A small spectrogram FSQ autoencoder, trained from scratch.
Model: encoder patch size [4, 4], decoder norm layernorm.
Training: adamw at rate 0.0023, 8600 steps, batches of 64.
Data: trained on short pieces for a synthesised band: melody, chords, bass and drums, 26041 training examples.
Rows from block 6 of the encoder of a small spectrogram FSQ autoencoder, named by matrix and row number. Rows with one number belong to one neuron. Each number is 500 + 25 x the weight over its row's rms, rounded and kept within 0 to 999. All counts start at 0. Numbers have three digits each. After the name is the row's rms in percent of the matrix's.
Before each neuron's rows are labels from the 100 clips, of 14976, where the neuron reaches its highest value: "responds to" is what is common among them. Only what is clearly more common there than usual is listed. The data: short pieces for a synthesised band: melody, chords, bass and drums. In brackets: how many of the 100, against the usual share in percent.
# fc1: MLP up (encoder.blocks.6.mlp.fc1.weight, 240x80), inputs 0-79
# fc2: MLP down (encoder.blocks.6.mlp.fc2.weight, 80x240, transposed), outputs 0-79

responds to: organ-like (31 vs 10.9)
fc1.231 079:520495504484504538490467496478524492545501464500487472495442524514481493498487529467522519485524502504497500558481487514536512489480494479521499477493506490502516560511524477495506471530461473536506522456452476470503498541495507516501564547
fc2.231 121:514463518474507495496507498539516502496528486491530549511488525504493487574512448485489500457533489515496498491510496543516510541492496492462496520512538488483521485528493508504502594489495474485486484513469490464507441475494493513506514470

responds to: organ-like (29 vs 10.9); melody instrument: organ-like (26 vs 4)
fc1.83 156:487527499523490512503480495489477508512533585513543460489535510493542498493495511516517514511489496492501492487495565483513475504534497521509497491514483495513475510456495489491468425449474501448502526541476494481486522504501505478508487548
fc2.83 138:507498486506494472512463500495511503509536485500478525518474490528506497495500497469492505503470492496491506527525460435537516444460501505550496525512534498480504468541494512512501502559497494586477503542524493515481498462529498526468516479

responds to: organ-like (33 vs 10.9)
fc1.1 141:518505439542498448496532511532530504524460502501539469507522514515501504499508491496530518513499485502502484484472509484442488513490504511496496532559470498499489567517501524512507454497506490498480467488445483460536522517484491479455525509
fc2.1 208:527557482492494488479516500568443498501442533508500462508484503495454501554504467494490458526539526481519510497513504492456502543523498494526512462505539499511500509532488506496478538525493500502501495501513501445498507503457503470502508487

responds to: square lead (42 vs 10.4); melody instrument: square lead (34 vs 3.8); vibraphone-like (28 vs 10.3)
fc1.139 167:518492496555489496465477491481493467578445482479504522504516475530494462480523468512471520516497503516484510475514480505511529460498487472494481530528505528479510550547542501533477499498515505505476512550508493535519517521498521519456486504
fc2.139 098:478493535471508470493471496499475517449545535528446449488501530472512510466485470564518507516510531488492511505510513480482515478517494516556513546483529479516494503520468469491471513474481502516526500492494485500495507539449493502539514526

responds to: organ-like (32 vs 10.9)
fc1.21 160:474511504472512500514561494554559498489530448503555542492539494462488502487523499553541474466483517514505507470484495525489470515472496496503504516533487499465481504478506521498499534499545490484473514504481471529485483508531505462498492476
fc2.21 159:424493523510492488509512498541501497496524440496553489498512483459490494484513493508499525481513496494497491491505538535469493535526499513532512493451457505497491511487498485493566536476518498507509484508477480494519472579491500465477511530

responds to: organ-like (34 vs 10.9)
fc1.8 138:502479507437500490493452505469499520479504479510477516517471507521477504559472529525530504491500490518493480506512440481512516451469512493493499528512550463519537494510484524487534506517506484551472503482510500476519548469478491518508494440
fc2.8 084:506502509479494508485458505548463507508533536499504532523498475510527505485466481487494433448524488489485498513507532527487545448521497500515525553482556498493485497476491478507462508501507489510498489523485529454494487543509492546462507476

responds to: organ-like (36 vs 10.9); square lead (32 vs 10.4)
fc1.218 139:514488478498505507472446493451462505505560486503494470496528501491489505540505490523423460546479514518528525513524507507492509501547498510494482487461470502499488484562497506516502477465464495536539501485517530503511491517454506489508515488
fc2.218 121:443487500489502507503494502495503499471475506500465517516521483494551503521507583529506471495510510479505505526511521490462497519489503490495486475559502497502525508454495492498502481563505551538513534503480486510522490439507498491452472537

responds to: square lead (31 vs 10.4)
fc1.17 186:560513531483482522481487504529478487535524488486498517528511513482557490456501456524536481453509497464461520459486518482485493478506490486490516503508487524500516514487520508557475510516496522490526482538496539519440470460505482482458504502
fc2.17 092:502477488488496546493509502527467497540491507495495558515460494474526493487464478490502577479485519492483494486498520486516520484528500493519498490563529505490445573518499481503482482551505488532484486521491520466508530490488503520508488463

responds to: square lead (39 vs 10.4); organ-like (32 vs 10.9); melody instrument: square lead (26 vs 3.8)
fc1.81 200:538501530502483477450489499494478482541519506491491494522494508531480483499511444513517494477532516460463534476499522487509539462494490483486501551479517507495510533541523500545514529556493508475528489557516539519467469491487499474468511496
fc2.81 082:530496483491497535520489500521443498506563507506495531512517527425526490457497508496498540502474503491476511486490517482484503489526495499549513514520479501495484548535492493523464471512512518496555496524509490516452539518443505496527480489